Weights of a small image super-resolution model.
Model: 7.73M parameters, 40-pixel images, norm groupnorm, activation silu, widths [96, 192, 288].
Rows from block 6, named by matrix and row number. Each number is 128 + 24 x the weight over the matrix's rms, rounded and kept within 0 to 255. All counts start at 0.
# conv: 3x3 conv (model.mid.0.conv.weight, 288x288x3x3), inputs 56-62, a 3x3 kernel for each
conv.18 [133 115 126 147 156 131 108 127  71  79 110  68 115 121  96  91 115 123 121 142 135 121 149 116  86 120 128 119 122  79 154 115 137 215 142 179 151 142 103 147 123 127 122 135 166 119 116 142 112 143 128 150 124 126 139 143 135 109 137 134 159 155 134]
conv.19 [153 141 146 116  84 151 156 137 129 121 129 114  97 173 135 141 103 138 132 134 131 145  99 127 146 147 147 143 148 164 128 134 169 135 170 101 159 134 128 124 135 134 112 112 153 125 143 148  77  94 133 115 150 134 107 108 124 104  89  78 115 141 178]
conv.20 [ 96  90 102 167  73 114 138 142 160 126 138  99 122 104 172 101 151 133 146 150 111 100 183 155 101 116 145 148  96 159 154 104  69 142 115 140 126 137 161 117  96 146 153 111 134 146 116 130  84 117 184 114 104 127  93 127 121 103 138 148 103 155 143]
conv.21 [109 106 131 121 144 116 146 130 145 112 129 126 160 148  91 179 146 111 113 110 130  93 144 154 115 102 123 119 134 138 134 140 129 136 131 103 141 131 138 185 125 107 153 113  77  98 116 101 128 115 169 152 141 121 104 105  85  97 127 108 105 135 177]
conv.22 [121 125 110 130 186 198 138 121  87 135 133 146  95  36 142 159 178 156 157 151 163 152   0 138 136 131 154  99  73 133 174 255 101 142 109  97 102 153 132 138  98 111 139 107 156 114  99 137 129 109 138 117 127 126 147 114  97 111 109 176 139 166 143]
conv.23 [126 111  87 160 178 101 157 121 124 100 111 115  79 103 153  94 145 103 163 127 125 151  57 111 139 112 134 113 109 147 109 154 135 130 166 112 161 141 132 124 151 134 125 137 186 125 127 111 125 149  91 139 133 113 161 116 136 127  74 152 127  82  92]
conv.24 [ 93 150 140 170 109 112 149 143 102 129 120 123 125  98 146 146 145 107 173 104 133 134 115 127 101 127 122 126 125 132 162 159 122 172 124 173 129 137 111 166 143 177 125 123 135 120 128 138 113 102 136 116 144 113 139 131 135 103 108 115 159 136 114]
conv.25 [127  98 118 116  91 175 166 105 139 125 143 155 127 106 105 164 123 123 134 102 142 123 126 124 113  90 110 136 147 153 159 111 106 109 147 132 117 155 140 102 134 151 127 164  97 133 143 134 129  52 106 165 103  96 117 182 125 127  85 132 145 135 136]
conv.26 [124  99  84 111 120 134 142 146 124 131 131 146 141 125 145 118 167 102 105 109 150 166 127 178 136  77 146  83 145 106 138 156 136 151 134 137 119 133 114 183 111  81 166 115 117 110 138 150 149  91 124 106 141 123 125 130 110  54 115 113 101 210 177]
conv.27 [148  94 112 128 163 145 106 115 141 123 119 149 143 151  97 112 128 168 121 186 157  90  80 143 178  90 106 145  93 104 119 222 151 133  97  97 103 141 165 172 108 123 105 114 154 116 138 135 161 137  96 109 126  93 107  80  65 115 163 124 152 100 111]
conv.28 [111 123 137 135 186  85 151 129 140 129 127 111 114 111 152 181 119 114 141 143 128 188  36 112 142 139 134 113 110 154 118 143 133 116 123 149 155 134  88  97 153 102 125 103  92 113 129  88 135 126  86 135 117 133 109 120  99 127 173 129 136 116 122]
conv.29 [112 102 129 123 168 162 104 130 101 135 129 127 136  98 142 125 143 135 167 113 148 147 133 143 112 120 104 120 127 115 145 136 135 131 134 112 125  75 131 160 185 158 140 122 125 124  83 139 119 126 151 134 140  60 116 149 131  97 126 138 139 107 148]
conv.30 [110 114 122 119 150 139 159 124 113 111 157 104 100 138 132 136 139 106 146 127 135 178 181 113 134 147 119 108 134 122 124  98 173 130 110 153 132 167 106 123 104 128 141 121  97 125 117 146 130 149 162 156 165 148 119 105 110 110 144  91 137  98 128]
conv.31 [ 96 112 150  92 102 113 111 117 141 117 144 114 110 101 140 132 170 136 112 110  98 122 123 133  95 135 159 159 135 116 169 154 105 152 150  86 115 104 115 155 150 123 184 168 121 153 134 132 123  94 102 152 106 120 103 117 143  81 106 118 113 164 106]
conv.32 [143 123 114 161 170 129 147 138 117 127 152 145 100 116 111 143 136 121 113 118 120 155 118 150 145 174 100 113 112 111 146 158 122 111 122 114 156 148 164  96 109 101 152  64 106 139 152 152 115 135 136 113 112 100 105  86  75 161 143 113 157 197 110]
conv.33 [109 114  79 130  74 116 139 139 114 151 107 151 109 138 137 163 107 115 116 120 103 128 164 116 117 157 125 118 127 139 122 117 154 117 164 102 150 167 168 139 112 130 124 125 143 127 161 133 120  80 127 115 154 120 118 116 128 128 168  98 144 109 125]
conv.34 [100 118 109 111 139 113 112 129 127 106 124 108 127 137 134 112 138 129 130 141 123 123 160 103 133 126 110 135 144 135 138 128 137 121 126 143 118 136 113 114 121 101 153 132 146 134 111 117 115 124 130  82 130 120 132 133  99 138 123  76 117 148 119]
conv.35 [119 131 104 117 130 113 146 148 127 122  82 132 134 114 134 122 133 138 123 132 131 146 119 103 105 138 101 107 112 101 142 129 157 168 137 153 122 113 147 114 123 140 148 128 111 136  97 114 138 138 119 140 138 132 120 124 122 127 212 156 141 152 121]
conv.36 [157 100  90 147 111 109 156  97 130 129 132 138 118 121 121 108 113 106 149 142 128 109 132 145 150 123 130 124 138 151 100 146 104 142 187 123 117 174 151 170 150 109 129 113 133 137 146  95 136  86  97 157  98 128 100 159  94 126 125 104 120 127 106]
conv.37 [123 117 143 113 144 113  99 121 133 132 128 151 156  89 188 140 107 177 133 143 156 125  98 145  84 162 128 109 105 106 128 155 115 138 129 141 112 127 138 142 107 120 154 153 129 161 150 125 109 134 140 133  89 125 151 114  92 142 140 149 155 158 145]
conv.38 [152 142  98 120 122 135 129 108 112 112 106 119 123 116 135 150 124 124 116 137 157  96 125 153 127 155 135 156 126 111 161 134 140 116 139 149 124 120 106 129 138 125 132 134 138 133 136 133 142 162 174 152 154 134 134 127 121 111 114 115 100 125  95]
conv.39 [118 119 136 117 153 121 131 164 104 132 115 139 137 128 125 109 145  93 137 159 130 140 150 142 145 104  89 139 120 120 116 144 110 127 139  89 119 102 121 191 137 116 127 160 133 112 112 144 141 133 156 141 163 138 125 102 123 125 136 129 107 150 126]
conv.40 [120 135 129 133 167 121 154 111 166  93 139 118 143 123 169 161 157 107 139 110 144 155 145 147 125 169 151 144 148  88 126 106  90 116 110 128 137 134 119 138  85 126 131 123  69 119 132 146 134 145 152 145 102 162 144  97 140 138 122 121  62 103 139]
conv.41 [111 138 115 150 153 167 113 139 137 121 136 136 120 151 119 117 104 167 182 136 145 133  94 163 166 137 149 120 111 131 126 106 137 129 139 164 164 162 145 155 155 145 154 108 135 155 116 132 146  95 133 130 134 131 113 112 150 144 146 134 136 135 145]
conv.42 [ 90 104  98 172 122 113 128 120 178 156 126  87 121 130 103 127 133 111 112 128 138 106 156 119 123 144 120 110 147 121 163 136  90 156 153  98 171 141 143 183 167 116 155 125 107  94  95 138  80 141 106 161  77 101 112  97 148  90 161 151 115 141 186]
conv.43 [124 105  90 160  79 135 117 144 144 120 124 145 131 126 129 114 101 119 154 136 160  78 147 130 116 132 124 123  93  83 134 113 132 113 129 137 139 169 184 139 179 163 115 120 119 149 121 124 128 120 111 131 129 144  89 123  99 133 163  56 159 140 140]
conv.44 [146 161 138  98 148 139 118  74 131 120 130 126 141 135 100 146 125 135 105 105 125 120 121 110 170 172 175 142 128 134 134 123 150  94 156 151 113 103 113 131 120 159 136 128  85 139 121 145 109 109  92 161 115 139 125 163 160 117 137  82 120 100  90]
conv.45 [128 128  89 172 172 123 119 145 134 135 110 132 140 106 131 133 122 116 173 172 143 108 174 139 110 120 108 112 124 119 131 120 117 116 133 153  98 117 135  99 149  88 127 138 101 155 129 125 137 121 174  86 127 152 147 107 112 147 111  82  97 111 110]
conv.46 [106 108 108 167 113 130 132 172 195 154 113 129 143 126 123 134 123 147 116 129 114 150 156 145 132 115 113 128 168 122 143 111 126  78 137 180 159 149 129 175 131 143 170 157 107 145 127 111 144 104 121 107 121 138 134 135  98 133 119 108 156 121 144]
conv.47 [159 162 159 100 129 119 106 154 131 147 150 134 130 125 141  96 123 172  87 102 126 108 126 144 123 138  93 128 121 134  97  86 130 115 130 123 128  86 136 134 135 100 152 144 159 163 178 130  95 107 156  88  93 119 133 149 121 112 138 109 133 116 163]
conv.48 [134 141 135 148 116 116 164 144 133 124 156 142 127 124 117 161 118 143 121 114 135 180 120 135 177 108 143 166 146 119 118 112 110 112 146 138 213 158 170 134  85 140  97  98 123 159 148 132 142 109 136 142 149  93 104 156 105  92 139 134 142 145 107]
conv.49 [108  84 118 146 108 116 116 120 131 127  54 106 122 135  99 114 127 144 141  88 135 133 100 117 122 135 173 137 209 104 169 139 113 122  84 108 114 136 119 134 164 170 102 140 138 127  90  97 164 133 107 128 141 131 131  72  84 130 111 127 144 112 127]
conv.50 [117 130 104 170 103 143 169 165 114  93  82 152 139 159 146 108  99 116 108  96 146 155 145 109 151 159 134 165 166 121 133 107 127 143 103 139 144 117 114 163 147 128 157 121 160 116 107 127 108 168 137 148 167 148 163 141 144 112 168 164 132 164  97]
conv.51 [128 131  94 137 109 148  76 171 128 121 152  67 149 216  85 124 135 136 159 167 124  98 194  51 126  91 150 114 149 131 108 112 184 129 174 136 104 142 105 154 143 143 132 117 126 105 131 143 183 167 101 112  89 156 112 139 126 132 185 108  85 185 114]
conv.52 [138 131 130 102 131 133 131 131 141 134 134 151 153 130 133 115  99 123 154 138 146 113 130 117 112 142  91 139 152 138 126 104 162 137 135 159 119 124 130 127 152 126 117 156 123 151 157 114 105  86 120 134 121 128 135 146 165 117 106 125 177 105 131]
conv.53 [111 109 167 128  90 164 164 139 133  80 103 188 108 102 148 138 122 102 114 133 114  79 130 141 121 167 160 127 150 146 129 161 168 119 122 137 139 107 143 107 121 112 129 118 101 128 117  85 125 134  71 163 159 153 124 153 162 109 133 126 112 182 159]
conv.54 [109 149 116 170  97  60 145 159 175  91  94 128 126 161 125 125 117 145 132 117 118 144 139 146 141 130 109 124 166 140 155 110 142 170 125 170 123 139 111 161 146 158 133 117 141 103 113  96 164 125  82 144 141 185 132 114 103 115  89 101 135 152 164]
conv.55 [147 145 121  82 104 117 114 128 144 125 109 157 113 121 109 147 102 100 124 122 137  97 103 122 124 151 122 105 130 100 144 101  91 156 144 128  91 126 166 149 184 112 189 155 125 123 157 151 138 115 155 129 127 147 109 118 149 103 112  94 153 126 117]
conv.56 [146 127  62 152 161 115 163 121 110 147 140 132 115 126 153  87 153 119 120 130 126 112 149 156  98 110  66 120 118 146  99 139 140 120 114 168 115  88 135 136 153 201 125 153 149 140 143  64 148 163 146 119 167 125 119 142 136 135 121 136 122 140 119]
conv.57 [139 107 127  96  78 133 111 165 150 110 128 110 145 111 131 138 126 105 112 102 166 137 117 143 103 139 122 181 134 123 144 125 116 131 122 127 138 131 145 133 115 131 148 132 106 149 154 138 134 142 130 132 120 147  88 142 121 133 107 129 119 124 141]
conv.58 [119  87 126 136 115 134  75  90  47 142 103 114 113 145 141 138 122 132 110 104 140 108 110  87 136 127  69 122 118 107 133 121 119 173 130 144  90 115 131 111 174 166 131 133 114 126 114 128 149 109 115 111 105 139  97 142 137 103 125 136 119 144 147]
conv.59 [106 126 126 122 133 113 148 157 148 126  85 131 161 120 120 141 149 115 111 104 120 156 130 112  77  96 163 118 113 104 126 137 150 142 136 141 126 110 114 122 138 176 113 116 164 105 125 126 148 150 115 159 135 173 130 131 105 114 113 134 162 149 126]
conv.60 [ 94 114  84 142 161 109 110 136 152 132 146 146 107 138 124 114 112 127 154 173 103 126 104 149 130 123 146 108 154  99 136 157 121 146 118 146 111 164 175 109 140 118 102  98 142 123 151 136 106 119 129 157 113 147 113 128 121 148 123 102 171 163 126]
conv.61 [131 174 153 182 151 144 110 116 100 143 114 143 153 169 137 135 157  81 135 113 142 104 129 162  98 130 113 134  94 119 186 102  80 169 139 136 121  92 103 137 166 139 136 167  61 118 122 125 142 142 170 134 125 133 131 151 133 130 154 114 144 153 100]
conv.62 [138 132  77 150 140 123 116 146 126 132 132 131  98 182 117 128 157 120 157 143 122 140 151 117 136 115 115 140 147  89 124 140 139 171 139 147 186 106 131 132 146 159 132 145 138 151 118 103 154 125 138 163 130 131 117 148 162 126 118 125 130 139 132]
conv.63 [140 123 143 158 169 159 169 144 132 102 135  84 131  86 121 167 117 138 140 158 155 129 123 194 143 124 135 114 149 148 117 146 102 115 153 169 103 147 143 112 119  97 148 107 149 124 134 134 139 122 169 178 166 142 122 127 133 137 136 154  94 140 140]
conv.64 [163 138 126 142 128 145 127 128  97 157 137 155 146 136 123 127 132  90  91 124 127 116 141 126  83 109 122 122 124 101 129 160 140 164 164 114 135 159 148 120 134 119  98 124 105 122  83 118  79 138 132 129 132 137 131 100 134 142 135  77 149 133 149]
conv.65 [115 144  95 173 142 124 125 186 159 122 120 108 134 128 164 137 127 180 146  98 133 156 154 108 134 101 108 135 141 110  97 101 121 138 116 133 120 126 156  85 133 173  96  97 148 159 123 124 164 156 102  89 147 153 167 155  82 160 139 122 110 144 101]
conv.66 [151 101 121 169 139 127 147 124 130 132  99 111 122 149 103 116 118 115  95 126 143 120  95 147  96 118 115 135 119 146 147 126  87 176 130  63 147 114 153 157  75 139 112 123 116 106 141 145 146 110 129 131  85  84 147 114 109 105 141 118 125  83  95]
conv.67 [128 139 127 125 153 113 131 107  95 130  83 128 140 111  86 115 119 165 137 127 110 116 111 101 125 142 162 119 134 152 125 118 122 147 145 117 139  98 123 104 117  69 157  84 137 121 102  88 120 110 108 151 127 142 127  93 112 171 179 127 101 146 132]
conv.68 [ 88 114 124 145 228 132 156  99 148 132 130 132 155  59 111 126 149 122 140 151 136 159  61 130 127 132 115 107 134 118 144 214 118 127  93 140 101 120 138 166 118 154 142 132 138 119  97 163 166 104 130 135 150 170 143 117 150 148 121 167 124 104 147]
conv.69 [156 130 127 128 156 150 115 120 110 125 135 102 152 128 115 133 117  98 101 130 116 111  97 105 165 155  96 125 140 141 121 133 148 151 120 161 126 130 107 125 110 112 119  71  84 114 144 111 119 131 143 155 138 144 133 121 108 141 110 118 133 158 138]
conv.70 [129 163 136 152 130 115 106 154 176 124 133 152 122 116 164 142 108 125 136 108 140 138 132 131 102 166 128 132 146 100 129 121 155 158 137 119 126 123 132  75 113 136 182 139 135 139 153 111 138 155 152 104  91  75 136 168 132 133 129 125 120  87 154]
conv.71 [133 139 146 149 105 136 126 132 136 118 132  94 155 171 138 141 145 122 143 118  96 130 121 132  68 109 127 107 129 159 141 176 106 162 164 109 103  76 110 121  89 124 152 169 120 124 122 117 133 135 122 108 126 135 121 177 143 123  78 135  97  95 121]
conv.72 [117 147 123 157  79 117 140 119  67 141 142 116 123 113 118 140 140 129 135 108 141 135 139  98 100 140 116 142 116 106 147 100 121 134 162 190 158 150  74 150 124 101 155 156 161 112 151 118 162  98  87 120  83 168 101 159 154 132 122 132 144 125 122]
conv.73 [ 93 133 119 162 136  75 148 156 167 122  88  60 131 154 162 158 119 135 137 124 126  92 128 140 131 106 122 163 121 118 141 149 159 111 137 101 143 152 150 122 144 150 118 120 142 134  95 102  93 148 119 112 144 107 100 111 108 137  98  80 174 150 175]
conv.74 [123 111 107 160 145 109 124 163  99 101 115 105 117 151 135 189 121 167 149 139 123 111 103 105 101  91 165 147  91 139 198 129 138 151 117 112 143  97 153 142 142 148 154 162 188 126 104 109 110 161 130 107 120 154 161 126  95  97 105 100 140 167 132]
conv.75 [184 121 139 157 146 121 128 136 131 154 138 116 159 134 114 148 134 131 126 105 106  72 104 144 115 100 108 156 145 152 133 159 136 150 166 134 135 104 136 119 116 137 123 139 136 130 127 100 108 113 134 125 121 128 110 131 132 129 141 143 123 121 112]
conv.76 [138 110 139 111 101 138 113 147 137 136 118 135 137 126 116 149 136 170  96 114 101 136 103 139 100 120 139 102 108 157 126 155 154 152 145  80  92 111 159 141 134 167 147 180 138 114 143 102  96  92 132 108 155 158 143 114 110 128 131 101 102 150 156]
conv.77 [ 79 118 139  93 205 146 145 100 122 116 124 117 145  95 137 131 122 133 157 112 134 141  55 108 128 112 119 133 156 136 139 223 124 124 145 120 124 146 161 148 154 115 148 119 141 115 131 110 113 104 159 109 123 140 129 112 127 115 186 116  93 143 166]
conv.78 [126  69 103 103 147 177 128 144 136 142 108 128 138  76 112 141 118 120  99 143 166 126 142 160 139 146  84 136 146 102 170 119 144 111  90  96 160 137 152 167 140 131 136 162 103 109 100 129 128 119 133 118  89  66 143  77 112 132 118 134 157 107 169]
conv.79 [149 106 140 165 154 171 133 139 143 133 148 148 169 156 119 167 147 134 125 147 134 137 146 144 149 176 166 152 113 108 157 146 129 140 121 120 139 168 130 158 135 140 160 127 128 145 153 151 117 146 141  89 123 143 103 140 139 135 165 130  92 109 163]
conv.80 [124 162 101 108 149 146  91 110 124 116 125 108 156 155 168 121 118 131 140 105 131 115  71 108 134 152 127 113 157  91 125 195  97 111 116  91  95 157 144 148 165 160 126 154 159 107 159 129 138 118 135 142 158  96 151 159 120 151 121  91 134  97 113]
conv.81 [140 143 122 161  73  99 154 138  95 115 143 151 140 156 151 139 101  99 112 157 128  89 164 107 100 105  80 152 117 139 191  71 121 149 138 124 121 114 173 157 120 171 136 154 160 119 165 141 140 148 109  94 119  95 156 151 121 146 133 144 140 128 119]
conv.82 [160 156 123 127 121 140 106 126 155 128 144 133 151 116 131 148 134 136 120 131 140 162 140 139 125 116 115 112 131 114 129 169  89 143 121 104 103 133 153 126 138 113 123 119 147 125 152 129 102 173 131 132 147 151 161 133 121 153 123 162 143 125 180]
conv.83 [ 87  93 112 143 176 117 134 125 147 125 141 113 131 106 133 116 161 148 115 170 167 158 106 121  86 139 177 147 113 128 121 166  93 157 149  94 122 128 160 124 135 128 118 120 144  86  83 125 134 117 139 152 122 174 129 129  93 106 128 143 169 153 131]
conv.84 [156 151 159 143 126 126 130 137 150 129 141 146 125 141 130 140 135 132 141 126 114 131 134 174 140 161 138 124 118 143 119  98  87 161 115  93  99 113 148 116 144 127 146 157 103 127 142 134 120 124 147 135 140 135 142 146 122 103 139 139 142 132 118]
conv.85 [103 106 108 154  81  96 149 171 186  88 131 141 106 156 150 152 151 141 147 152 112  99 157 136 135 127  98 117  95 106  95  79 135 136 161 206 147 132 165 128 153 185 130 136 108 113 114 121 138 135  94 117 183 146 127  95 107 126  48 102 131 215 120]
conv.86 [132 105 109 163 176 167 120 119 119 110 184 109 132 130 123 121 119 110 148 145 109 114 112 110 121  88 125  85  80 149  99 116 126 133 114 132 147 108 150 123 117 166 131 164 103 158 170 118 111 127 130 115  98 129  94 134 123 123 155 103 110  88 121]
conv.87 [ 94 196  96 181  37 148 146 163  64 136 111 181 130 149  86 141 129 115 150  82 140 100 192  89 123 107 159 151 177  86 146  65 189 127 148 113 115 169  69 143 103 183 118 172 113 157 125 137 112 139 107 139 127 105 127 123 129 106 168 105 152 145 100]
conv.88 [126 126 126 149 122 161 144  93 113 139 126 139 141 101 103 153 122 113 167 167 130 175 152 136 114 124  60 118 123 141 110 127 151 129 113 122 143 133 104  92 105 104 145 141 144 135 170 104 107 108 108 110 124 109 139 125 111 105 126 125 117 152 104]
conv.89 [163 153  87 155 192 129  93  91 163 162 111 114 131 157 110 102 142 145 153 126  98 109  97 133 121  67 162 114 117 105 145 109 130 108  98 135 134 112 127  74 127 120 118 148 187 165 133 128 147 145 139 116  85 106 115 161 163 143 146 173 106 123 108]
conv.90 [144 109 155 129  98 149 145 186 118 126 119 141 122 114 134 142 132 115 149 121 137 129 154 107 104  67 159 159 103 157 141 128 103 164 183 135 146  97 115 112  95 156 147 120 115 130 123 107 145 134 108 143 150 138 135 130 159 165 157 106 109 132  85]
conv.91 [167  90 130 139 114 134 139 157 128 127 125 134 119 124 122 102 125  99 150 126 144 110 153 145 109 158 111  96  88  90 107  68 125 105 136 141 137 126 127 122 121 153 113 159 150 149 123 119 112 103 146 100 125 111 147 149 136 102 133 114 139 103 125]
conv.92 [121 138 117 129 122 124 152 142 104 107 129 126 158 126 131 138 140 128 106 145 149 142 170  97 124 119 160 140 138  89 130 126 129 117 131 101 136 121 113 168 145 121 111 146  66  98 133  82 122 147 106 131 134  73 122 131 117 111 108 101 161 120 109]
conv.93 [121  72  82  97  70  96 112 184 142 135 132 140 146  63 122  91  99 141 140 186 137 118 255 163 139  12  94 129 131 127 110  99 167 117 120 128 162 148 160 149 129 183 127 184 140 152 115 118 152 113 140 156 195 128 120 133 131 134 151  56 127 138  93]
conv.94 [120 133 100 157 116 127 147 128 151 126 122 132 135  98 137 164 105 103 159 136 141  98 101 151 136 108 128 121 122 128 180 142 114 135 131 163 128 131 142 145 108 153 131 144 112 124 147 130 106 100 137 121 147 169 127 128 119 142 150 129 124 178 124]
conv.95 [127 118 115 119 159 136 107 140 125 140 112 140 153 131 118 105  91 120 110 142 149 116 141 137 123 170 138  97  86 112 144 148 106 106 136 106 130 103 131 130 113 129 126 120 139 122 130 136 130 138 123 110 134 140 120 111 154 137 121 128 116 138 113]
conv.96 [104 104  98 116 128 151 107 136 116 171 139 113 128 111 163 123 117 157  96 106 144 149 138 122 110 139 131  92  88 144 103 148 132 138 160 142 154 141 163 133 151 129 164 155 131 107 127 135  86 143 154 121 185  78 157 130 131 161 104 171 103 127 122]
conv.97 [117 129 144 112 116 111  75  40  77 136 123 114 132 174 138  96 151 104 106 139 113 141 109 112 102 114 141 130 120 129 114  98 146 115 112 127 148 131 153 153 136 150 117 130 154 130 137 116 110 162 118  83  94 131 136 138 146 102 144 146 130 110 144]
conv.98 [146 120 148 159 119 124 136 121 134 149 107 112 139 143 149 152 109 131 129 138 136 132 122 137  94 110 145 102 135 120 126 112 124 113  83  91 125 134 139 135 133 120 143 104 108  98  88 140 172 109 123 145 132 201 125 143 135 143 122 110 135 171  87]
conv.99 [137 143 131 177 141 108 158 134 162 119 130  83 186 146 126  96 112 141 128 140  71 112 125 127 127  81 112 106  95 130 115 114  87 169 116  79 139 136 177 138 127  91 100 111 136 146 122 132 105 113 116 147 116  83 121 142 126 143 154 150 112 140 151]
conv.100 [135 110  93 193 120 127 161 104 134 142 121 116 131 100 147 104 144 104 160 123 115 143 122 129 119 118 136 102 129 148 181 131  87 115 136 119 121 103 137 138  95 163  97 160 115 139 101 123 124 170 109 123 138 105 132 124 117 149 104 127 114 178 117]
conv.101 [ 83 144 114 136 118 133 130 170 169 156 104 148 132 133 166 117  68 117 156 134 113 142 120 135 156 117 163 135 136 219 122 165 169  99 162 141 112 144 119 114 158 169 128 120 135  77  95 111 119 137 118 118 148 150 107 180 161 137 127 148 168 151 189]
conv.102 [138 153 160  89 171 130 105 138 138 112 130 136 133 112 122 140 120  75 130 121 153 106 158 135 113 130 116 141 125 101 122 144 117 137 113 141  96 132 118 141 130 134 153 141 125 126  98 133 132 122 131 145  98 131  69 114 155 119 107 146 134 160 116]
conv.103 [150 110 102 106 132 160 111 114 172 145 144 127 135 128 139 108 132 113 149 135 118  82 155 128 146 142 160 140 125 101 118  82 119 114  96  97 115 143 121 127 159 119 121 138 122 147 117 107 130 149 144 144 116 146 114 119 110 139 152 101 145 143 141]
conv.104 [128  96 117 129 125  93 130 108 111 145  85 114 178 110 108 178 122 114 180 137 109 165 118 121 105 131  86 125 170 119 112 128 153 104 122 155 115 145 176 111 129 121 142 156 155 134 115 162 179 114 109 143  99  98 139 124  93 145 157 105 130 139 122]
conv.105 [130 125 132 137 136 149 120 125 106 118 126 109 130 131  96 125 130 139 138 119 133 105  88 147 110 109 147 114 122  77  99 151  98 112 102 107 180 123 116 115 124 124  97 124 136 111 143 124  93 104 112  98 116 120 118 172 102 140 159 113 120 135 103]
conv.106 [134 148 150 119 129 115 137 105  92 145  78  48 118 124  98  84  86  83 152 119 107 143 140 165 109 104 137 137 157 140 145 131  98  93 103  59 100 105 107 112 134 145 139 134 134 150 140 138 114 120 131 137 115 136 136 154 124 108 114  75 105 126 102]
conv.107 [130 105 114 152 119 176 156 171 191  90 134 129 145 120 140 115  91 175 177 156 127 134 120 149 140 143 105 115 109 100 135 109 166 108 118 110 103 121 146 176  93  91  98 143  96  93 116  89 126 103 152 152 118 147 124 121 140 154 162 144 150  95 105]
conv.108 [120 101 140 117 137 140  82 122 149 111 103 134 116 132 124 128 128 141 105 145 137 107 137 131 142 132 122 114 135 141 117 125 127 119 130 122  96 146  96 111 120 123 113 118 130 121 141 126 108 139 138 121 100 110 150 158 149 152 127 129 127 148 110]
conv.109 [119 127 138 110 131 139  57 121 113 119 119 161 130 102  84  87 120 144  73  94 102 159 127 111 126  98  82 154 148  84 122 147 117 130 156 152 144 144 145 140  95 128 145 144 154 137 137 126 131 113 126 155 167 143 123 143 140  86 123  77 104  77  73]
conv.110 [139 115 121 121 144 130 131 117 133 144 145 127 121 100 122 132 171  91 137 135 150 103 142 138 149 144  62 168 176 153 181 145 109 117 115 145 114 139 129 130  88 144 118 155  98 130 134 135 101 143 112 125 162  67 155  90 161  98  89 176 119 165 141]
conv.111 [146 126 107 136 124 125 109 165  94 112  97 150 144 210 105 163 131 108 100  90 148 133 126 115 104 157  88 160 131 137 136 115 110  64 108  66  97 123  99 127 124 125 159 104  73 103  98 116 132 131 156  88 174 135 127 169 129 131 156 110 138 151 161]
conv.112 [103 165 156 113 136 106 124 116 115 106 141 109 118 137 140 129 157 121 157 122 122 140 146  95 123 120 132  99 137 111 147 111 102 162 136 136 107 161 135 124 150  97 127 131 134 103 131 168 141 126  73 178 133 147 166 161 159 115 119 169  92 105 141]
conv.113 [115 136 111 138 119 132 138 136 146 140 103 120 189 153 123  95 122 105 162 103 115 148 166  97 150 128 144  93 150 162 139  78 139 153  92  97 136 138 123 102 145 149 111 153 113 116  83 150 208 204 132 107 140 147 101 125 121 206 141  85 143 126 117]
conv.114 [121 122 135 157 120 134 116 161 145 113 136 150 143 117 148 129 161 106 132  76 102 116 106 167 124 157 120 110 136  98 137 148 105 140 145 167 118 110 117 196 110 171  97 123 139 132 109 131 162 130 164 137 142 121 108 165 140 103  98 117 129 186 159]
conv.115 [121 100 151 160 107 141 123 104  97 162 112 144 141 116 128 102 119 153 153 116 116 109 122 132 120 102 156 111 127 150 119 152 146 135 164 152 133 127 127 163 142 119 127 149 139 106 127 173 144 152 121 134 142 144 120  84 151 110 131 179 159  97 116]
conv.116 [126 135 104 118 150 109 134 115  93 133 137 160 135 102 136  79 147 125 120 125 123 133 123 103 117 126 109 157 138 161 106 128 125 127 101 132 132 147 142 119 122 110 133 139 136 151 151 114 116 137 120 109 114 102 142 121 100 127 113 134  78 115 110]
conv.117 [119 115 100 156 140 132 154 122 147  91 143 124 100 134 109  77 138 149 101 144 110 168 132 116 128 123 136 158 120 135 151 118 101 106 151 160 140 143 126 146 135 103 142 146 128 145 138  93 119 142 131 139 151 149 104  94 126 105 122 136 152 120 116]
conv.118 [104 127 126 183  86 108 141 121 162 154 120  99 112 128 166 135 130 114 144 117 140 112 128 145 127 102 155 146 151 122 139 143  86 126 161 119 166 113 122  99 123 123 119 165 160 127 125 142 170 147 138 163 101  84  91 130 143 125 138 142 129 131 116]
conv.119 [114 108 162 159 132 167 122 133  82 151 140 177  97 119 141 128 130 185 107  95 162 141 108  92 128 176 106  91 114 122 135 130 163 144  89 159 131 113 121 101 111 149 148 196 183  70  99 148 125 102 133 133 111 145 130 138 142 139 135 132 108  60  64]
conv.120 [126 171 124 131 114 134 144 105 143 142  98 130 103 146 118 155 124 142 134  90 106 131 139 185 120 146 171 164  98 111 144  98  94 172 161  96 128 151 123 140 135 113 101 107 119 180 106  91 122 121 103 107 136 144  77 130 103 110 136 118 149 122 108]
conv.121 [123 163 113 108 161 131 121 111 138 128 142 118 118 129 137 130 106 126 110 112 133 124 117 117 138 127 108 119 104 140 168 134 156 129 121 158 132 126 129 146 104 117 143 113 127 124 115 109 119 141 144 120 144 118 111 105 100 101  90 145 158 141 106]
conv.122 [134 123 137 135 127 159 116  94 117  91 129 128 149 101 174 149 139 148 105 101 152 130 163 113  95 120  93 171 112 112 125 121 143 178 124 138 138 152  98 140 121 156 117 118 132  89 128 113 130 153 122 131 127 173 107  82 111 112 124 137 127 120 154]
conv.123 [103  98 127  99 155 148 185 149 151  74 136 169 178 149 148 134 153  99 129 131  96 172 121 113 103 155 134 124 137  99  95 149 141 154 154 140 132 138 132 166 151 145 171 148 102 118  97 116 141 142  98 116 150 154 101 128 144  88 141 138 123 158 140]
conv.124 [164 167  86  93 132 112 113 125 134 117 135 135 137 151 134 153 152 126 112  94 126 121 154 107  88 124 114 133  92 142 115 120 109  93 155 148 117 125 166 139 102 138 144 199 165 139 144 145 101 107  73 140 138 111 115 154 151  99 157 140 105 124 135]